A small class-conditioned image flow-matching model, trained from scratch: 64-pixel images.
Rows from block 7, named by matrix and row number. Rows with one number belong to one attention dimension. Each number is 128 + 32 x the weight over its row's rms, rounded and kept within 0 to 255. All counts start at 0. Numbers have three digits each.
# q: attention query, key and value (stacked) (model.blocks.7.attn.qkv.weight, 768x256, the q third), inputs 172-255
# k: attention query, key and value (stacked) (model.blocks.7.attn.qkv.weight, 768x256, the k third), inputs 172-255
q.26:137118138133143090126129146149109187148083157158100108153168072140139127122158077176150118225166108186115097141166133109134167093094103183118121146129194121094118111145074099164128120081082138129072102103139121147156108116122113178115085116134189082094
k.26:155112167125157144092087116061180104164103128143185126077102150130128133144168101142179165080054163087072159161076123092170150144158152109125105195123169084134098083096147103124154149106148172070121167070148137130123081147142144126181151090101155036093
q.27:138154153106155114162065131148136152157087098111161089124149117104088125135146133225181114201131096148078144152139090128118103139105130139130129107149155137123066106119015125165116092138113128135098136128133105119175165117139058138137060131134122139139
k.27:143114187154146122116125133069163083112126201133089161102076151063094153129144116133189108090137107159139190069122135133118123134171135147161115125089150098145155146080130063103137186162174121130109155116155105157141142182134105145130120104092158034133
q.28:179088132134107107158131169173111145113167108125105136109165147129143130110024091139171140089121150224120115123098116086156132185119129123155140079113164119134159122066171097146190109104143165155126140210153140127132174113150142152119131147106134186104
k.28:095124134110123118081193103177054137199151096149113130103142109116073152138177134145099135164153108115156111128189132131117154161145137132084115143196074118117129152125130129118153152118056148120109110146076112143168108082152168146098088132120125116095
q.29:110137122200069109138158118133126108094101127130138130117125116167100126173158105178096166220142135154140111161122094120109131157114125122106080087117092169097135077154124133182188172080121154147120180126171116160131108162124121117057085159105129154129
k.29:168154158157131105106112141153114081137128131082144094123097151150156132135170193100179112146120153076097122166110108140115129070128161156067129153120140191120051143109177113153072119152098119144099138106156124114122115137076150120145151097143082140074
q.30:077139092103149133144123138110128092116142136137149132102078193138125165133137151077110161074135187079150148058115132185129108145177144126128127123128093163170144172072243150035105174163149114155174149115151133085101121106117152090142193092130084112143
k.30:152111088110139113134149150143126121101194194131097149156104121098142128117090187105070069091150122121157079073176152138098117145156128150102129075149121105142141188156103104097111128125160089154105060157146111145146180131112102105102079204133129171155
q.31:113131110142127146118113130111119123105117116154117139124103164098135129123134157082084154103150157100165133085121131171137129142167162106143124130113108156125108184098255133064103177154114114156162120113125176091074103086120179101142178105135089119131
k.31:151124078089122123139160179172108132096168183130101135112109124111149144122069137084074083100138122108150065083181158119105115135128107137099124056163123119133163154167090104103143117128159116158104056152149114125120186125117108125093086219177106173163
q.32:155129126091118098135131149182139136159104129153134133071116151128111157099078102158136143153095155085103153092187163134093093083147105106112147115230126153150066086127166145077114122156105101126185144104125100123126115104058136130152155101123172152176
k.32:159129146099065136077114135123122105130127156059213080145154128107118137112105102133141109078156115139162109082168168100164139164115129104124125121136130067101177064192128154114157157083165143052189149126134114136213158144128154115154146135142069153164
q.33:074104135169080145122134157122103197130143135112124204130141134118109117144125115120116100140212139128200055120110167133194112072133116099141174163093167130127030093140112134176113167109128107110114159104128101122161129102105114200150143132101186100083
k.33:181148147099172056164132144104111116073091168122083203143133133142110119080105108147155142131073109107127216144189171154140141161131091104155139091086126108143147151121131066151154047139137123131136105128124195117147203068140157082155160092125133152112
q.34:114116189117151128116132110182149181152113147138125151120141101147081094128124121172056086140126116102170116136062150096173120092103107104160090094148106145091095080112097160199116157148079104093081215029151140129150134136134105149147168139099110038149
k.34:132140047080103111189165189094118085071094156160122143165116135170128140151130073153131077117094111106212171148162130157099134135136132163125146187070162131153119163172103112103144074172135120144158091120099166121083123097174089121162082032086150097103
q.35:055136052108091066196110103141074140146110144157159090200068097113183121091172123128153151065109130160124096151180125072105130132140138118142126123131166184181159134083138119109133098112145161107108138192198174135105091101114134120111138133172094162117
k.35:114125175162126177132164076137175180122162110065148140121117128136132122084140077089133128143139122093090140126092130096133126142112118127201104116135080031174118138088173146098155159136117103163123144117132140125125135115119111133086107167136105131122
q.36:139129164083076174107152128093121096184162064136199109153112108112159117137136138128155132133082128167114164191154110111068088148093108104102159143163153118146187115088108058098094148125078189097101158110151193143120105095098155153137126165141151126125
k.36:087123156142137111074116084157117128141141120102073125113170105148133126213138112166159150139152110134085105155073120084120192180095150071136063079106102138154214088113130141130106120121113147146117151106066155218164157121142184139126171164166117170157
q.37:124080108095166100110141151123162117171144093157136116145145108150123106168167178170138122130097117214153074146071120123110143082188085108181103129095123123106148154113096112084109200079092177138139122080081139191113116102115092127162136112138178130086
k.37:086110146133146102072138096154113120130122156116083157086146097161119130194158123170154128130136123139097114169083117081112155197138135069095087082114062145138191085084107145144122157085088180132124123080102168228191172127152200151129180168160126164166
q.38:130134143123144181093045185143161184150137093144132134159118100075182098097121159103143168190128093084198124166139109092141170110101116166137144130071151107119105164102140177085143124145114139143144096122121161116122173136108095123059156112119103118147
k.38:099125157131126141115148093106146114122113096129161088121135132119153206111122130117135126117116165041101090093092090128159149151161192129097106205102148139102072160127122088165109154172097132133059136132151163131083112123120159091106119108185114095199
q.39:168177056142107117183087142098106123175084098175133125109148168138172102116089082111108117075126099133066107150170135144122127058123136088141155057114166141170212162157110088089105137143137140100118151167103138126069048093158175133166089132186073178119
k.39:124155203157141132118199082130115187147147186122085100119094134160088154095099146158067152158106110172078083165199071080176099132138128099148122083151096150141198123079156199146145142117132167153073120117080164141134163121122197155107148161133105120160
q.40:157105111106134134111158183137153130147177173121081153102171174119109135103097125131090105073180136084114101106084157156095123119118100119122086088124114153137162125146130124105086162144187121107173156147127106108098107060112117105123116137119165135100
k.40:098088116105113163098120159058144121196114153201173161095091148084119141133133162101146094110098147084118099124128060145152098145117079122086123133126146136156097098077106176135160125111149122146134133163140015115108083117123089131117116128131142126060
q.41:106122113168099168164152158145087154112105136161110127149145121102130099102132135105182126136103088127132070128117090097044138116117086139152093139156141137125152163106100148130175112122149188153052092105140176121161124107134168106132071106151131169151
k.41:123159094144177134103164096095133170131169123093139139147139110091135166152132132096190156163124141158144088126067121115184106081111143134229119136108129077177079162130104114112111089080144156143062117116133097158153119058152156143123194085130138117091
q.42:139069140179153183141118174130168114075166147180139090134157099068135149114124102117151117130113078131101071145079145113082133179090179162159083129104096117133134128104165173174122145143124132104071139103143150119196102155127080111210079130187092108144
k.42:118201068140155117096118070121129126158144095117155144144128181129169093131122127143127110130117057158119091138082197139157133091158120118169124119129093134065097173127089121141142151113181103095103109190103170138149135090100098128112112157176108141109
q.43:128127034148073114120079139121086180124072113147085126194119164126151074118142178131203129097129069144110134129161105133102161126135150123186123111101151123088119165152109120101160072138139145113127168202125108117146142169117173163108081130155114210153
k.43:144132192169173103034115135165141170103165115031080129086101129119139122131129108069105153141138102094122138128128095101201133148125153096140082114134106115111137100132152142156132176125117119166145133129161117123109180173105130150069164141186072120129
q.44:090118111118083084092124111118173164143076091096099114132129140125117131179163158171133138173150089195120080182095080117126146097165073157113100165103147114079116104112131131137056165084132191132107103076094143233111088087180127130146151142172160145107
k.44:080112134195127092113083142053139099107139144112204177202119128109145101136080145142125123105127102138167114067079192125074121067095070132116163117143166043131146217110098091123150111122152126109113127155127127129132164157112099077134091130100108135147
q.45:139094105154057099086136135136143148115090122145110155143138152142159129127126149166184090172174062170136052200096117136105150091147183158177064130111145104093086132117107134163133176090109154146070131091099084217119091090159105130158150125141139147125
k.45:069162151157162117117103111145083099140163175094071118133147118127147119171147106116171157092122113096098114125096152117082164144113116018150073073139098146166202139085126167146118116155118123114165147127114182127141158134115173126117149104166096147137
q.46:062105107122085137125098158172139189102135110147130115200103124126161087092167175065145143132140095116117154165134105126095138150146121079135136184112132132136051114131140151096164070099111149090101106152200138135121185072093136120129140122167107096165
k.46:155143195175133163155096161170162123139155147134122113102107116091139134131126128066129141119201203056145101113119109111159105143111167143195089115123097141119118089081110177159106164136110104143142136158154093114132129129141097109065141112201089111171
q.47:155079128163159131172147165140128115087152138134098200112149149128124150076115109161079121096091128108112103135094144144156116091140119171115105153155051217126129136131164160143109106123151055135046084114097133114140131165094087115179130144166102114145
k.47:117152130082152045160119164087128127131123208121167111102109204147145130126105184165095131103108120144097109140145188144168106104148131085151118146122114153082114113112077149153141083135114128086140106130097128132132069110125118093142141102130154160138
q.48:102104118135087107103101126155137150137154095151107172075166088115156101147166203130102122132167094183150063144103084087174176107214117161170102095101153163087135081149105140148114141119098151161091128102105127171124078116095150117115097091204158139120
k.48:085160146093129084065095140129147168159090153127154123071130144176096131145135144160180135113134189150088145157135111095133183167111123191144053136108127042120089126122121159118153166108139178139099118074139138175120115117127152097119174095121120120100
q.49:177186146125139127127109160083082090161109139175063133119120117173154165088098139069124162150069166066152131086194208162114085084155137165179162145171119146134113135164152147084059094163135088089133083136175136082190154129122158140151116116094099091128
k.49:146095188148083177128116147144130102088101104089167127165122125093153121125112094135119196137149139164122067108070102109144113077127153114080132125145146142121114143100103135153114127162141148151117092140113105164168133149185100135107114183165191119095
q.50:094169119111112085066119070155105165156126192086141120114101155105186052128131075097075106082100131110130130162090144195150164153094124125074091092160111145122094071176153134116158165140146098075179137130144132134123176142087148126100134167149143188085
k.50:161187110145204063149168102125151138110105131108127111130108136126152158098118155146120072092153160090106145134204127124130106142153118136104132153125124098142114173149156160114133162084123119065118149099164156099175137142077141121138159089172137089183
q.51:131094166145128168142182152130110094116127174171148155116153136188177102140110103165165111132182161159110106109144179102114143085067183161155101144160176127152168110146112141177122171139146103061094153176164105109128174132124125140147105138152146146071
k.51:089135171078033121173126189164132161155086101115064169101122100142173111155180097137102143160102128111141132108128167106123094076165123162079128111187120112122110104119139078102135142159097128059125108106158156170148158052155126179121102231087146099129
q.52:108156091149097130176117144082133119135177160123191097101147142154107158119104120082085174109085169110135143091103129077152108121084135102101157148157158116135128125129121143103147088113159142125141150194153159105101166107136140098173137142141053123074
k.52:127123131162127119201142136170161104112130115068124056147130045090110128085107114107107124179135095126151138106155097157113090125114147162106189120143143148119085148156174109147122096115095092160095119162129145109176113187117105110115116161104126140136
q.53:130162103120146166152144181091117169191105161198153057106117110124055118127160154143090169119158162158101172090146136130164076130098197135125138141148119126136189158079136209117143147078168082103116090131111134148158099126132149106199157114125068091084
k.53:161090163122099139158128146135103069086112075084145117166144107102169141173163085117114115105137109095136079114086100099100116078092144103129175140141128146139170067142158105143102142158159104088160119125100061143167115138130168142100140196095133160127
q.54:169145155043108037096105091119108162142100080103105122046134122126136117126121120124074120107128116108144112159122087126140188197205134094103128094115071169122108153100143079089109104101114127201165110116134186145106140147066135154075161112131146122106
k.54:134173120148173128069153087135101137090154157178206089155132173135092147092084148158109110065157147109081143145131140131123158155111124124125109153087158070101078173096133166114132132065206151152142165131129116089112118119149124059154170084160098123172
q.55:112140087113183123132113139157104132126152119167160071176086131171096095127175147147087123144107149158113131140143100166070063116122115148209210158082103045162177153058143172105132130116149100102114103089126126168143117154104150148167167093134145060148
k.55:160111140151059160178118150075088126089118169113117119149143101119142155157120103126099115101124151119101112122072151141126115160130097075169122165180109146104170105112163131117142163060171081079130180130111091143096071125108140132161180109131148137121
q.56:142171065068099149113239143096171182109099140128086116085127094157148157115157168164172103179106140135171087150162086118069156076113119129053115091153087108109134134106126061141105160129109115173126099164140154136149125108140131126110079176127144191099
k.56:120119152121140159183059137096124113161141200109159142083157216105178134143161109168121109158061128116124100111159107139150130087157170139157077128166100152103110113131162177093135119194097168141159123097112144115107094087180145118116161120123130120157
q.57:137096154114158161129135097086159182203144120101117145136106097131046136132149136099128111142103089131117181149137143118115140112176129134107083131085067105121127099125071171121150151119085121155175118170110166146119147147207172210146095156187150099157
k.57:116110053110083175128152163173093134108134199146113122132132098130238122073180091141073104146154113102073135097149171163122143116130149100129137121143139160139133149124106114152155106131149104087081091090155095088145104152141154088196091219222118111069
q.58:141118095164091150137135086160133119093130154191128157060129108172224109185144150154111083104171078130158090133137143118144172123131161172147093130181137184148100096119123151125123159118135102005083163133130073128115155133050094138113106153163148130093
k.58:156145161110101100093130159124107134160089126138126155138116142141139129147140111143123117135100228145116124101140176150088077113105121187063144121155132029138146125139169123099083196089183140074094143106143158158165166061113136135156212144121150118144
q.59:136152130092118148060088079177157133109156129129130096085116124128176120168132099146076096094167128114164086173100099145137169160116109150104087074141070168105080099140140079117142139109140122094183125100117132127110183138083156174111171156126147157108
k.59:169172088099190079084163083090144120139088130137146108107122186116112135082116158161131100080138163107071147107161142154135106148166153146116122144112164031158140157124173165069106196087186124106116174121180160127172133129101122128166178078183146115162
q.60:071069143144069136078116138149151162160118117134117140099143101126090091100166167149115100145160101141137083131102048163170155117114184119183094106180155201071105161149104162144102140167061149091115134176122117158083136085091120132118095117133159116105
k.60:106193162086125063093105137138136149204096192108128098059133134157116126152176138118149110144153154130099148160128138158160173159112082187154091090131137063144091113136127191120142162112146175118118121083210184149129125114138097102136204062154129118188
q.61:138143169148126105101086109125156169078112161075068156121252168097121173120157147130070108106164090140134135122119136157152187090133147126136121083128186201099104184123143125093115113153120087157160109136187176113104153151069136093100114079152115165152
k.61:104149104144139129081153086094123151165132149158151114103125162154107111147155169163157105154093126115106190116157174159146152128116135137160128100135159056120093165107095185087143161136130189096124138084159198130151144116158104062180151093105160070178
q.62:162114111135101141171156111156084060089086114159083139108171083131144162161113196132181122100184092133148108108163072086112174167127147174156103135138134125124156102101126116124082151117105123149103047180141109124118135134123100146124074105142154111117
k.62:137133151109080108071089114135173131120083094227179154143114131200093160175067085152151172132133165162104103153102144141126120120112119112105138096155200068116099100170150218086121139119160132148151151135176143135102177078104135171113136158097130131084
q.63:131098141096120151194159130129158118136116111176128133048158142118117181150083138162206118104179142151110127077162144066161161149101141144088118089144175158121136146155115120120127119127095120211139153184101126111109124105147117104117101114134093161104
k.63:074092149117085130127120131147128146148141089129135172115139111114121127115200144131115163160144054135168126159071110111103151101168140121111128114088101149116133144097085090154119098186080151171126079138155164137128155131188106100087063217058121103114
q.64:137067135109111166113158138123165125120107138141101050148135063138114111135166131142088134166108161146130173090086172157154103118125070109176190124161045119158091083136106128143089061047100147074060182100103211154162111108144146107129135130146175098170
k.64:125127136121209155139069120099116162107079153073151080091088111185158159155128100162136129114126122146162141123132116120159174135120143136187091082084133152173142131116109085178127120174156155171181136148109137147116122130156129122167191107144074168129
q.65:114122147169143111129133104145190138138117124067160165101156161115132124173122148130148129077092087133129093114135077119167122122118144131068125127127166082166154133140146115155139125148134135187159128147133102140098189091129185158134150166130073129082
k.65:099091107121110111090173094132112077150118101136155138181131138120148100130181127144151133161144117223120040134076103124174164139144134077090117158153089126087099056145071139144151150098069186129152141124130106207168136098203125098136128139128118153117
q.66:144091111154151130139122087136173147139094141077120120160167124164141130129126124138129073110084119174147143130121085158187134086128112108088111115142123113148102122147075137163161142133118115158118119146149100130105186089147191151132143175187120155050
k.66:110049118127179105122185109111089082141157065149130121157132123132160081135136133118147137203157096199122056114112114065186149157118155080104095160156113084091073092194160160120118138167062174159113169122127131146127109106140105109107118156135125138088
q.67:097182129164109097102114121116098134143181189118125148146077152074125155098137132093089164106207132090091117103146171088134061165077170086141156186090146171098166095164135136119131128135080121042111114146116135134161098146137047151161171126092153073212
k.67:128163160114063124145065159107182177070160179102088105119112144145093161172136123141090089065135156051148155140147192180077083070118094193145131097087129178145169159095108112162167135077197090062151106101106143164154124129123152142145157141120129121173
q.68:147096164110146124175144140134148114140167143108126147075094103120149122140127093140122137141154137120145185153143169101106103128095101103108171143156121111101104083127104121104134108141113163088081131119124081108065053114114112111143138175129142189122
k.68:177167097188060149199171120102137085144184103180139134168184124145105117075090097140132124122151205103212131139126164160125072099143092165111147135114115118132125129158161131159156111111167156161118124150141140121152120114154135127162140125117070128145
q.69:088127143152144097114120125150108149107163150074124136199150196134208130177118124144108093068090107118136161086133120112180188127090153067125093135126175153113140131168129108151153181125079123086123089132182117110127162098097164137132132184134103101113
k.69:112060137142160109043170087173154090154158091103106110116143115085166066151169134157161105217138112164168097116082125139161150081124135104097114117098129060086049072167118140137110111125059190144149128112112078169139124107209128114142130177143181119133
q.70:132104147082093180093158177140113102120136129170144123100137075120082127130135084155117139170157152131116114136133122120077172129201090148148125129074090154103152154105134121100066096090164131155134126092120162121121109169090074121151134042081123158202
k.70:132196105132035126163086158105168188055083152127118158125167152139099202117095122133145113039116155085125186179128106130089131095095136150202141120078175188163203203139120090129104106145190113159082117127109158110132102144082103126162106084129152155143
q.71:162140167160181117140110069143167160165112129069150116155147148151099135131140160097165135112105128132119121116113120130193092098110108093038127111150141086175128104155089113108145126140115125144132129152112108159126168117206177157126140188173087119086
k.71:072091142139154127127125111096070072180156116144161122152076106136137037104148125105124150161154116199132072098087132096169160177131166099090084109179100136140094063143095155102187126136076167189146135180120108138091162159171099142103124144139078124120
q.72:132097122148118137085112150118143188101165115150103159156122086062086140135137179189090118126197189143087096134139142140155084145175160139137156148151111077069082114127140198089135130121113153095091131102141148146111104106087127157101135100088217126138
k.72:106121072134196142136041149110074173170165123162129141071126134148131139129140124174077137125140129139146172156118140112161129141137123135150056093125148111156154100150104088140116128155166096046120150146077138143176141138100129100132196062103117160173
q.73:137155148108180167139102102152149092134125180095140080144152171162197146075055103070098114059096158144139154091126119105176130073095090118094146093122101139177149125087097094148147087182158113170188106161129062106136136122153131112161112129172050154060
k.73:069071171174131112086155162128112148125155111079126156112134058184107108171165127153115164119160107144151064180113123099155143157104093067171081161122122128119101106141099136130120124083081187134113140095137122186124088103179170146103116165134127105201
q.74:166100121100100132081162149145110097104157127201133115139109074122143093127103089164070125159129146124156123127156139126071216146176086129206124109110108155098140170119140084153092093122133139082123118112111135123133084147061068093131096070082129152176
k.74:182182122135113137191125130142162187065114136135095139116227153136136176129075128178146089075115151088152207176142135154095131121118152139193148151072138160154170197115140084121061092125173107068106133076150141131165089099047110132158154088131172178148
q.75:133126095129077114135157153175132103141142169174112131135104084069134224105103157126130134138169123082129169134112141106121076114131165091135142096105142097117115129145162139130137183169130145050110145118093052139165142119056107133133157189125095117180
k.75:179121126094104176091151135113145098083133143152135110143112130141182142150105116185151099139135157126175136169152132155090099144123182161097156066072134122142120193089145065160151151072202145031147157117127139135175062095082096133078161122120119149138
q.76:101124117185086126133105141173077114140082110091091149146116156159119150114085109112087179164170110154116120100104105133096129054193155108160124138100120137062149173105136153128073118170167145124169120126155116123088175169136130143185130125137077127093
k.76:109119131136149094119110144075111080173109124156101108110065148076115091156179095167142076123097134096105057129110080123124172149168128146160103099100130195076112124160080171138211166128129112156186102112141140138155126149133125121101100083187114155166
q.77:153086166165146171150154053162162141128109126091131188096120159172134134151147146129144086155084115134127124130108068133184102104165125129068162134097113112157081111153089111159145115143147159188120172143138147148098155086169153156090109160161099146053
k.77:082090085108144127087145114149069069164145120132137141164112128141151088107131172105142119186131100223118064095074108078164166158119169110102089150161119123098093067153112138097150178103070159176125159140125082149148148116152108118119142176130071136148
q.78:135085090072095150128146168155131124061152106169117149158126105115146139138091137152121136157173128111096115170113134142059172125196175169153114103106132125112124166123193139134061149157128136167133139122142129116118113088059132107128118089085160155131
k.78:225156129119114131102172109112187134086069086156125141122175107098080158081070110150143132158137113130187159141152118176084120136099109105147219136052123121157132162145170075116059082155130108129133167151113177100176085149097083132180139068112171119084
q.79:123129107139113173150137147154157105095177140147105166103084073076139185104113190120150171152183170125108102110118158107128042117136171142123134105145158122135145100121175137089119173162111104067118129108087066135146114113092120160102145156115127118135
k.79:146120151083088190086175186062068103120126152150141077099075110190128108157096127142145086152160128108165099145128169169073089146110139144123158099106126120128130146089113143145154179084207099063150135152135133116190159148118133128086137146061107104150
q.80:088130119175133156159169135127078108105160203118143131129066103106152185096124106118069116139091098118159161141203135179144150101104120145105152120126111136147121201133125105140134102103128133128129118124209121068096131154143129168151146224159168149122
k.80:118132151140144133158154143077070122170167156103111174109146128127162164156112129160114083143085174089137099107155172132072161152142147141074157142197120119148211136168211069164132136152182098141133153143167117061116119132114105102130109144097153133124
q.81:112122135139150054120124086128182105146129127086147116110175137134120110156167086144118134134084126134152115132088086147128174082115132095120170120145128092168132109111086144156131158099113116087137110098087118183100123182073166157122163101129119110083
k.81:165122110122098170070132117138155088132138120090137109106102110167143154105118155172190118108186031152073106156104137154196105128123085114158074137088111098126115156124094173096128134120117178158132107106109159209138169092139073167121197175180112167121
q.82:128126106151132096163136191188145139160111097151131152117108149136110120157188151106073158149146127160119101163104150128114135079129192153115082137119103153121071146165156169080113149082088111116113084119169108104168118177092125135055126187106145118121
k.82:111156079189076169129087101151127153144146160116165159075130053139142112136181117147142155168105145137135156186104175107156102114162153126130118099187166175125165101102155130124168138134092093124123134076107161030103130163122139153091135101130149101069
q.83:120091144089068156125118129127163093089151143108184124098099128128158076118065053125141094077096135069077151139167126147156126109130097101144161107118190112130123090119090123175104074160180188164105119145108131137125141095129127141159073126150100120144
k.83:136169165026207101124112125137103089162012126159132090148100151124132112113087078099130202105140136116144124140127081086096166151122121152092160114105113129120173118104075165166097152128162077174109140176076098141150087114104151107153125119138100159130
q.84:130109079174155102154128164150114151168147114144115067153155156161163111085116100141145164188115130091150141147200121124169129176058114122120097115113167186090155064117133113131130137124106112154140099129152146094090207131090157104080122142128090118048
k.84:093148142142137108198184184142063084115173188092099175122146122073163128134121141157114065133070079088112118121101145130098160129110161138121171147188098128107181126159139068190155158166148112094084108204141113057153145092131089130116146113092108146107
q.85:227143102151176079171095121127118136139176154127122166074107189145134193131086116121104147156119090099086105135154152099153086129076168170083096149162216144160090111168136151116147092142133106170120141145146109074097118147154147181145099189134131134168
k.85:112133114131111116107121127105131100178154101161166170107124108163106075124137141098103168139078135117144134135117132130185129122155167119177105103106187140079197116121174097160146180158132109119136139116176117050102089147058087156171154102142160104120
q.86:161151153086119151092162123100095104117150169124156102078135147170130154109105138125170076128176162105114116121113144151086123170142062159172184098126146130105174170099149153160076162130186123131137134172119127129114139085144103061149068100102055107122
k.86:087078148079113073177117144091077151160147098130136111179095089083076087110154088046105204086086106136178148096152131116120101117096100175142162167101167138107132120146042069163154100135136150122059072159178137151139125132138175134174134098154125103180
q.87:090148073126150141143101131192124181116176149102103109135092069135081133111117106075169165082116138105153134080122121118165069196118107088133135147110147097160166098109116061130159051120146127105072165106078146124143150141147111094130144107115149118154
k.87:161126190133173121116129109110120035089149111121085158130114194124161190143045144129084057107181096169098112102126133159130131143149103131129113181111099148150133152140096119124142135117162135145170164162112128161106131116122065091097129154089110133142
q.88:095162079142102138165145123196103114129179172140135132090148121111122111132107115156173091161100123085117157128194149129142097142171154150111139115118144119135146154120129163113154091158118087113141082138130134102120186150122135118175123134064096104151
k.88:171092160131158187111145114127131072143140101131121146099099136104149106110152181109174151138182151124119117101102184090220141135123131117049102117090090141144145150120127197097116159159073159193108142118144130140099111125187152193136149137160109149136
q.89:152074152118097146033149121111086100134110083135178151165110093118092164143084169132163145115181110155072072099092145135094124122114126109081120156106134093147136136107082073146099123096129176136106130066094110185168126127160169094113111119118144144141
k.89:130112111123102097142110145141116107144062160189099080159103124123108102143129112097095154108207113142111135105184091167050101173156107124117157149085111163170077142100083178074104107099145106110154140128091155211167149142128138102096083063092100126146
q.90:133115161065101132179122126140094163115066125175179114106103176117121160087071130108199160151181170118102129142132126177123100182136126137144163149124131131136137156088142155108176088149133156220086155131141143129112142097155119038080078107084067123139
k.90:041140156080100077129109133100132100131132116145123126117143118114063102099139108064152168109062115198142124137161145085059163133132131159181146147077182143092162122110073134099137109094113105150094104133109163137102081145168127105169116068154141125183
q.91:113096149121107139144145101150150099088107120135154106095146111083124110161176115139052110091103164084095174142165107147115174095165115077099175079169169147146093119102077150127104113124158113164182086114162168118117141154111167131117090104122150157129
k.91:112128119103120105152135139119120186182110159103164131124170122137140141100162101097167171065098141076160102131124143091098198128125157109151139149150135134101126119170100102180121150128119172201063139162141155141128102112129078179177134125106163146114
q.92:107115100121069109084086146137188128107188140125130158141119122120144060107177101172150121093136162119202133126071094154092143148178084130179192098101087162122115139151119126130111111111060134108147160105122094125082115128106146106073120146121089107091
k.92:120131175096117118127211073160110153151186200148144092110122114141178135134099171148114110160112093135089193090142145134107155143099194157088182154067108135147131115157114131136158153126180096124081107148152101123168118156191125098185089204124089161190
q.93:107146096172146090118075123107063118124180099207122186156128151136125139096067076132163123127133151094177168136145174130139110195178087142156179163131143129132124101136170129058180135166087141106152139146146152072091141134077100127126115159123119136139
k.93:121123126143120116204175155110086146153203165103116136144151121090152153115134177135091074135094210081125112107150130121092165166103100126069130121172143147134174116157183106160148153133144085116138183158135190010125139133143140122110140111082141135095
q.94:182167104151127176127076145101124201124073125142096149184168141132069170102067109116159133149120145143185100147137112103115095162162127115097099155102115104105164156126152112118130152121147124217128148083103153112156163152191145083137185119118165114168
k.94:097144129096164101105118090116146102095129132200089156147127154146119129129065178071105073128133125179101130119146082161111155120144163135142111169104109108098102157086152152089145113115123126147126154036089135113117096107113121122162115134160164095126
q.95:090186102149159109157134174164210149113134158096087122149127110136082104094140059135108172093118137090180167102118137131132135118143186119096100130106107139139098102189150125111118128095122139126119143048146142114178140104158118109144183123090149138118
k.95:184164124165137161085106041119152120180168109124129139127133128140122125150064146146165118107105102188118147148148154155162124120181120073147116111133154126108101116132136120127164135143131104133127149113083114102084064128108068077081118135129190143098
q.96:141131095203190153090140162141111110085206127137062124109116118137104147107151150128173192114104138119123151161140139138144085168057139105139108168157082128163093125112142175117131131159175119113084145111158153131163170127146109114114115141076155113167
k.96:108072189101157130101084212131132145120135162162112105115144106108120122168142123115108089101175179123102105051081184174133085142130132111123157132146096141087144119128128083174097148097108128100170112131163107106130100153088103127174137134124132078130
q.97:080143099141119098132065147123172148112062119131170101132146164135126158166184137170099110169108187147114117080104091098158203119135090162130103093172164117130173084119135127142136177123078150178124121141111103115137130154165158119097111164184127122095
k.97:148136103103097163151136069157148157113130085137102195156180143121177092120134148136166122099125088105144146186095079105143188119164118152119080135123137173155135150192103154099162114153118153213134178119141154110120101078135137191088144087138145186133
q.98:118136133148171121115113118088109140089144150163160087108122115080043155137136177125170211148148157103131072068100115113136115097137128160201091156135132156098173176079122146079122102133091161232128162156130150147129078101216143079163169110097159094160
k.98:060108125099102133130071096102100141141161117106126134163144077125104097136141141128126188117189132126148174193119125134125148098109140115175153093088120206187213106122076128164137130080109093218185083094148155173135128099174147139073088125082123115173
q.99:111151114126164121128165102113155163156133125144134133116164100119130131113132130099177162129145154138151126111101214118121057125120137109132063166114165155068184161168190156077150144108123108043115144067164133116140128117215098089212150201131158099149
k.99:086118154166086095086084122129106146163148160109136032137091096133129185153124136088146133124104138148136093070161170142138053142139143115142104154162089145114143120156128133153201141105080109057215070084154149130110178176183170064086112183110101093121
q.100:095139145135086091094062118173121151108066104122117123152095107133127157140198161120116093168121092181139151169083053098126191091179057175132116131063126140136098113095143119125121120135096123141148126135088148177121185113091096151153137123118147139104
k.100:085146141117119120152186086150138109141133072153134169168161149141141075090141125146082096143108073125124143131107071121150168140127130133132067114114182166162123125142077206120159087171152182176078170150120144166087128108124162140124104112151157142159
q.101:112088091098162122139169133153163101112157182190129129133183168141080169164117121136101102064133112171111127140083099142190165158150131123090127033154164121140114109092101133138153134176117111177157141129112070127097092119141112107142103110128077132148
k.101:163196096145077150154125110168070122099091083109103171164097117071126072118135119159141177215119071134091176204134105127141200096118120143158141180182092134108119116199131104169144150131141159181108115083147137125082145040120102133107171113155142114097
q.102:117155113139173198166114139149111151077123079120147130114216066115091137128127109136151142125084146126155169135119147079143138022189067143126144105117177180110140134085159122097079129121124119229128166105139176077141106140165121099135086107099138131084
k.102:139074146140124112103115172148125169118084095152117132185106103093106059121134167111163133162129124181123136124130132123119135143112154143168101139131059096082153128167088159067123178154103136197140086120145183129125188132195142192096085137151137122149